config.yaml
train_examples: 50862
tokenizer: "word"
embed_dim: 256
encoder_activation: "elu"
encoder_depths: [7, 14, 14]
encoder_kernel_size: 3
text_encoder_norm: "rmsnorm"
text_encoder_qk_norm: false
init: "torch_default"
steps: 3100
lr_schedule: "cosine"
final_lr_fraction: 0.1
Rows from block 5 of the text encoder, named by matrix and row number. Rows with one number belong to one attention dimension. Each number is 128 + 32 x the weight over the matrix's rms, rounded and kept within 0 to 255. All counts start at 0. Numbers have three digits each.
# v: attention query, key and value (stacked) (text_encoder.blocks.5.attn.qkv.weight, 576x192, the v third), inputs 96-191
# proj: attention output (text_encoder.blocks.5.attn.proj.weight, 192x192, transposed), outputs 96-191
v.78:128128098128128128059128128128128128128128128060128128068128128128128128128081060128128175128138176128128128152128171238064128128128161128128128128102128128128128034090128128166128128128128213128047128128218128128128128128086128128128128128198128128128128128128128128128056098128057050128
v.79:128128128211208128082079193128222128128128128128128099128128128177128128128031225220128128187128128128128058096128128128128128128128128128128128070089128196128073128128128128073128077128196128128128128128128128128128128128128128128128128194128128128128128184128128128128128128162019128128
v.80:128128128195128128128128096128128128128128040128128070059128128128158128128128128128128128186128164128128128128128128128128128151128128128128065128128128128050128115096191128128128128128128128128165128128128128128142093128128128128128128128128116128128069176201128128151128128128047128128
v.81:128128128128182204128128128128069202128097128192088128171128128192128219188128048128128128128211128066128128162128128128128080128065066128128128128128128128185128128151179128128128128128128128128128128128128208097152128169128128182128128187128128128064128128176128128128128096128128038128
v.82:128128128177250163096128128128178128128054128182128128253128128128128128128128154128128128128128091089095128128128128183128128128128128098128128128128213128128084135128152157209128128128128154181128128128079168128128172128153128128128159128128218128128128149128128096128128128128128128128
v.83:128203128128128128128128128128128026128128128043128067128128205128182170128128128128128128128128128208128128128075128180005128128128072128128000128128162128128128128029128211054128128125128128091128128128128082179128020128148128128128041128128128128255057128128067128128128128184128224128
v.84:077128128128128128128128128128128070128128128158167128128128128128128128077128168064128128128128128055128128128128128098128128103128128128128187128128128128128191128128128128177128128128128128209128063128128128071128128128000128128128053128154128058128061165128128128128068128128027075128
v.85:128128128128210128128180128128139015128160128128128128128065082128050070128038128071128178152055070172128128128128075128128128128128193128128067045079128199128097215077128128081128128152128065128106186128128128128107055128128052128128092128128199128153128094128128128128175128128128182128
v.86:154128193128006128128098128168128075119128128128128128128128128035188167099128128128128128128128128128100128128128128128128195102128128128223128128128128078128128128128128128128128128128031128128039128128128128026128162128049128128128128128128128101128128128068128128128181128163128128128
v.87:152128070128128128085128128128054128128128128153053093128068128128128190180128128079175128128128128042167128177128164128128128079163169128128128128237128128128128128198128128176073128128128177128128128128184128128128105128128128155178128191189128099128128128160154079128128081128128061128
v.88:128128128128128128128128128128128092128084128128128094128128186128052191128161128128128128207174128219093128128074128128128078128128076093189097061128128128128183128128128048194128164128128128055196089128180128128128086128105128128128128128128128128171128054128128128186097128078215128128
v.89:166128128128128128128092128128195128128128180128128128128128128128128128128128128128128128073165128128128088128128074075179072128077067128128189128128128128128128214128177128164128128128128128128213128102148128088128128128128128198128128128128128178128128128094128049128128090128128218168
v.90:128128128128085154060188128156128179128145128128128128128128128158128128128128128128023128128128128128128177157128128161128128128128128128204199128128085128128208128128128128128128128072128128128128177128171128128128128194042087128128128241172100128177128128128128128128128204153151128128
v.91:128128065128128128151128128091128082169128128106084128063128128149128086128060128128128159209128128128128064128218205128128128128097128167128128050128128128078128128128128111128128128128128174128128128209128128128128128128189106128102078128198128128051128128081174128128128128128128000128
v.92:128163128128101128069128128128128128128128128106080128128084128128128057128128061083128128128128128128128128128128128128128128063128128128092128157197128182097184128128128128128082128171128128128128175128109128102150128173128175128095128181128128128128128128128128171128128128191128075185
v.93:128000128128128101128128255189173128128128128128128128243128128128128128128128128196128128128128128128128128128128128128187128128128066128128147128128128128128128186128128128017128128128177128189128128128084128128069128092128212217098128128214128066074128128128128128172128061128128220128
v.94:128094128128251128128128172128214128128128077128164193128082128077128128073128059128128128128128128128128128128128051128128128128128128128128128013071128128128128128128128010128128128128128154073049128085128128119128128128128128128128128128044155097128183048128128200017053128110128128128
v.95:128057128190196128128128128128094128128128128235128128163070144212128195182128128128128128128128128028128128169128124007128128128078128152076128093128128128179128136128219156128167128128091128128128128128204128128128128202128157128128209128049128078128128080128128128128128035128128086128
v.96:128255128128128128128209128128199128128128128102128128016086128128000128128157128128157128255200151213128128128128170128128070102128128128128128174128128128128146128025128128147128195055209096098128147128183067128183128177128128128156128055128128128206128128186128128128128128128128128079
v.97:191128128208128128128152128128128128128111076099128128128128200161128128167128128098128128175128083128128128187128168128089072128128128128128128128179128128128128128101128192089128128191090070128128163128128128109128128128161077128128128128128176184072128169128183128128128128128080128128
v.98:128128111128059128099128128128128128128128082088128128128128179128128128128128128128128128128150128128056046128114128169128128071128128085163209128194128128128128195128128128128128128128128192128063128128128039128128128169046128128128128128215128091128102128128128128128128128090128187108
v.99:128191128128128155071128070128128128128128128128128169128128205128128183169128128128128128128128128128200128208128128043128095128068128128169202128128181128128210128128128090128035128028067202128068058070128128128128128079128128043128069128128128128128059088128168128128128019128128028128
v.100:128054128128128128085172108076128128128128036128128128128155128128128128128128128128128128128128128164180128059128128128128128128128128040185128128128128148128128128128128128163128128128137128128128116128128113138128058199057171128128128128128128128128128170051128128170128183128128128080
v.101:128128128128128128128128128095128193128128128128128094128072085128075128128165128128073128128166128063128128128128128128067128180192128184128128196128154128128128172128106128128164196128177128128157128218128153128128128128128128128128128128128128128128110128128214128128128128128128128076
v.102:166169128213128128085128213128128128128128128128128128225128186128128128128128128159128128128109128128128128186128128128168198128077128128128167128128128061182181081154128128180128128128128128058146128081128177128106168128128071128144185128128128128128171048128165128128093128164128065162
v.103:143128128201128128128166128084128128209128128128128128128128128128128174128128128167128128128082128128128128128103128128075128128128128128183128178128170128128128128128128034128128169128167176128128128089072128230128128059176128128128128128128128128209128128128128128064128128128128168128
v.104:128056081128128128068164071128128034128128128128128128128128128128128128128148128128190128118080128128128128044061083128128128128197128128170088205128153168128057221128128205040071128128165063207128080128128050221128128128128128128128128128128208128128128128193128128128056128128128128128
v.105:210128128087128128128172128100209082128128056128208128128161128051128198128128154128128128229187128141128128128128128211179128128128079128156128021128128128128128128128128128128128224128128128128128128128128128128128128128092128128128196128128128128128128128128072128128128128061180128095
v.106:128128156128128128128191128079128128128128189128128088128101072128128128128128088128128128068082128128128117128081128128128128128094128128128128052128128128128160178128057128128096196128128128128168128128128128128128087128128128128128128128128128128128128128128128128084155128128219128173
v.107:128128128197128128128128208128128194128128128128206109173128128128128128128128128160128118128173128128128128128128053128128149150128128189097128128179128055128128128128193133128128069128128128128128128160128069128161096128170128128128198220128169128128128128161128192128128128128128188128
v.108:057086128128074128128128128166128128128128128198128102190178156128181157128161128128128128128190128128128128128128071128128128051128128076156128128163128067128235128128128128175128128102128156128128098057050128095128128128128155128128128128128027128096058128128053087198128128071128128186
v.109:104128128152128128169128128128128128128128128113128179128091128128088128128128128128128128128073128128085128128174172169128128128128128128061128128128167128128128096128128128128160187188128128169128178168128128165128128065128128128128128064077208128128190073091128128128128128128128128128
proj.78:128157158128128082190128128128128128128128128128031128128128128159128128128143128128128128128174128128062187179128128128128184128128180128158128128128039128074128206128128128128055128128181128091128089072052128128128128128128128128128151128128128128128128171128182078128128128084177128081
proj.79:128160081041128128173199128128050128128073056062128128128128128128128128053128087128095128128169128128058128197128128128191171128205128128128128128179128128128128128087078128128066128128128019087128128128128228187128128102192153078128128128128128177128128128128128193128128188128156153128
proj.80:094182128058128128179128225128128128148128153128128128086085128128128128128128128203128128128159128128070128128103128128128177087128128128128128128156061080128128128128097128128077128073128128128088128128128128128128128128128128214128070128168128088013184128209128128128128174046128128111
proj.81:128128208182100128128090128193191066128128128128128183128089072128171052128128180128128156058128153173128128128128128128147170128128128188128128128128128128072128128070128128128128128128128128128180207098128128184128179128128128063091128128128128128165217128128128128128128128128128184078
proj.82:128106070128128070128128128128088128128165128128103190128128046128084157080128128128128128089128128128128128128128128128128128103128128192160041128128128175084128067105128128128128128128128064128128157128128128128128112128128128128128128128128128245128128128128128168096190128128128128128
proj.83:128128128128128049191093128128128169193128153128128128128080076128062079200048128184080128178128128146128128128128165016226164128128128128128216128128128091128128128222128128128128069161128128128128128128128128128128128128128128128128128069128128128035128062128128128128164128032128128128
proj.84:187128128128192128128128175034128128128128128128051128128128128128091128051186128141164128128128011178128128128128128209088128167128128128128062183128128128060081185077128128073128128086128128063161128128128128085176128185128128128065128159128128159128179128174128147182167128128197097128
proj.85:128128128128026059175128128100087128128128087054128184064128229128183128240195075223128128128128128128128128056128128128128128128128128128128175198128128128164128128128128070128128128128128153164128090128128128128163128128128174199128128128128128128146128128128128220128128128067128128128
proj.86:128128128128210181128185065080128128173064128128048128128128128128128128128128128128190128128128090128159128128128128128103128182128093128079128128128206192180128128128128128128098128128128128128128093128128185162074128128187179128162128128128128071128128128128128128128128128176128128196
proj.87:128128196128128128128128086128067128128128128128128085128128090128128128128128186218054173128128128128128128180128128128128078128128128128128128128128105128090128172078128128128198128128128128128179128078128128128128144128128128100128128128078128128128128128128128128128128128128128128128
proj.88:128128128128108128128041191061128128192128128165045128128128128128128108128128042091128128128093128128128128128220128128128221202074128128062128133128128128128128128128196079128128088128128171184128128128086128128128190075128128188128128192128147128128128128211128088186128128128088128128
proj.89:093096128069128128066128164128128153187128128128175128128128054072128128128093128128128128128128128128128176128128128128128197128194128128128128128089128128128128082075089190075128128128085082128128187171128128128177128128199128071128128128128128128128128073128078165161128209128128128128
proj.90:128128128170128058128128128128128093128128128128069128128128128180128128128210175128128128128128128184128128091111166128057128128158188069128128128128128094128128128128035128074128128182128239128128039128128074128128051128128128169128189128185128128128047128162128128090077128076128128059
proj.91:128128218128128128128128128128128128064128128088180128207128128128128178128128049128128065128128128057128128128059128128128128128159146128128128192072082166159128206128128167128192128128202184034128128034128128214170128156128128128086128165128181128181128128068128128088128128128128128128
proj.92:114112128128128128197128102091077128128128128128128128128184128128128128128128128181040128154167081099166128128128191128128128128128128128128128128128085128128128128128128128128178128128128128128128128128199050128128058128128128128128128128062128128150128128128128128128128045128128128128
proj.93:128193128128128187072181128055031128197128128128128128128128128000128175019100192043167128097128128128128128128087128203128128112128128128191128128128128128128128057128128170128067174051084027128128128237161206128072128184202045051128061128128128128128128128128128128128128128182128037128
proj.94:061128128128128128128128128128128184039128128128128128128128128128128166128128054077128078128128128128128128052128128078059128128171128128128090128128128128128128066128128128128000128128128128183128128128128128128128128226048128128128128128175128128184055128212195128247184128128128128128
proj.95:128187185128128128128063075128128128128074128087128128128128000047172045000128128128128128128128128157128128128128128128202128104128128197128052128128128128128128128128038128174081128098128039128128228020074128202128128128128128065128128128128128187128214182128128128128128178128128200103
proj.96:128128128128128018128020188185128128128147128128111128188128128128128128128128053128066128128128128039035121225128051181128194128128128128166128128128020128078220128128191128128128128198128205128128128032128128166128056128128079128128128168128128128128128128128128128128128174066128194128
proj.97:071128128128128064128128058167083128128128128098128128177128082128128128111128128192071128128128128128128053128086195178160128090128128128099128177128035184128179128128060128157128206128128175128128128028128042177170053128191128128128128128128128128128092069050128164071128128128128128128
proj.98:128128128128128128191128128128128128189128128128070128163128128128128128128128128128176111128182128128056243128128160181095084152128128128128160128128070128128128128128128128128128128128128128128086128128128179128128101128128128128128128128128069058128128128180128075128128128128128091128
proj.99:177128128128193128128128086197128128061128128128128128172128128128128087110128212170070128128128128128147128128080128128093128128184128128101128163100087128085087128128128128176173099128128128059128128128128128128128128169159220128128204128085128128203128128179128068082128128128128128128
proj.100:128128128171128128128072128128128101128128155128062128128128128128128128128169128128128128164128128128128206158128128190128172128076164198065128128128128085128128160128128128128179128201128128128128173128128144037128183081128128128128128172128128128128128061203149128128095070128128128178
proj.101:164128128128128128128100183164128095128171116128128128128128128128128128128128128128128184128128128128128128128096128128128128128128208128179111128128128128128128128128128128128062128151128128166128128088128128186095128093128075128128128128128128128061128128128128128100128128128128128128
proj.102:073051128128128128128167007185128154128128128128128128128128068087128128213128128128171128068128128150190042060076128075101069128227092128128128128128128128128128128128128128128128128128068128128063088128128128180128128128142194093128128128128099128222128189096128128076128128128128128079
proj.103:128159128128128128128128128128128128128128128128128128128128128128128128128053128128197128128182128128128104064128128128128083090179128157115106128128128128054128063128128128128128062128071100098128128177128210128081172128032128128193128128204128128128080128192181089128128128128128128196
proj.104:128206128128128128172128128023062143128128128128094128128160128128128128128128128128128182128205128072128128183128203128128128128128179128128128128128128128128128075128128128128128180128128128066128128223128128063041128128128128128128128178128049128059128128128128128128128180128128128128
proj.105:128128128128169128128067206018128128128128128207128128128092128128128128082204128066128128128071128128128128128190128128128128128128128128128071128128164128128128098128128128128128062128128128128128211128128128048128128128128128128128040128128128128128128128222128128128128200222128128152
proj.106:190128128128059128047128128128080091128128128128099193128186128128161128190128128128128128128128128128128128080128128063128128128128170128084128128128128128086069128182200084128200104128128128128128128128128128128128128128084128128128128078128128167128128128128128059128128144128084128128
proj.107:128128128128128128076128100128128128128128128128128078128160128128128128128069128128128128076128128128197128101068128128128198053210128077128128128128192090128128071083041148128128128128038128128128080128128128145083128128128169128128083065128094128164128128077128081128162128128128128128
proj.108:128128128128189211067084082080128128128140175071128128128128128128128054128064128128168128054128128170128128128128222091128128128175128179128053128128156128128065128128128128128128128128128079128067128216128206128128128128071128128128128128203128074166189128218128128128128128128128086128
proj.109:164128128128128128128128128128128128128128128128128128128128128128128128128128128128128128182093175128128099074076128081128078128128128128128128128128128207097128128128169128128075128128128169128128099128128163095128179128128128128128128128128128128128128128128128128128128128128154128128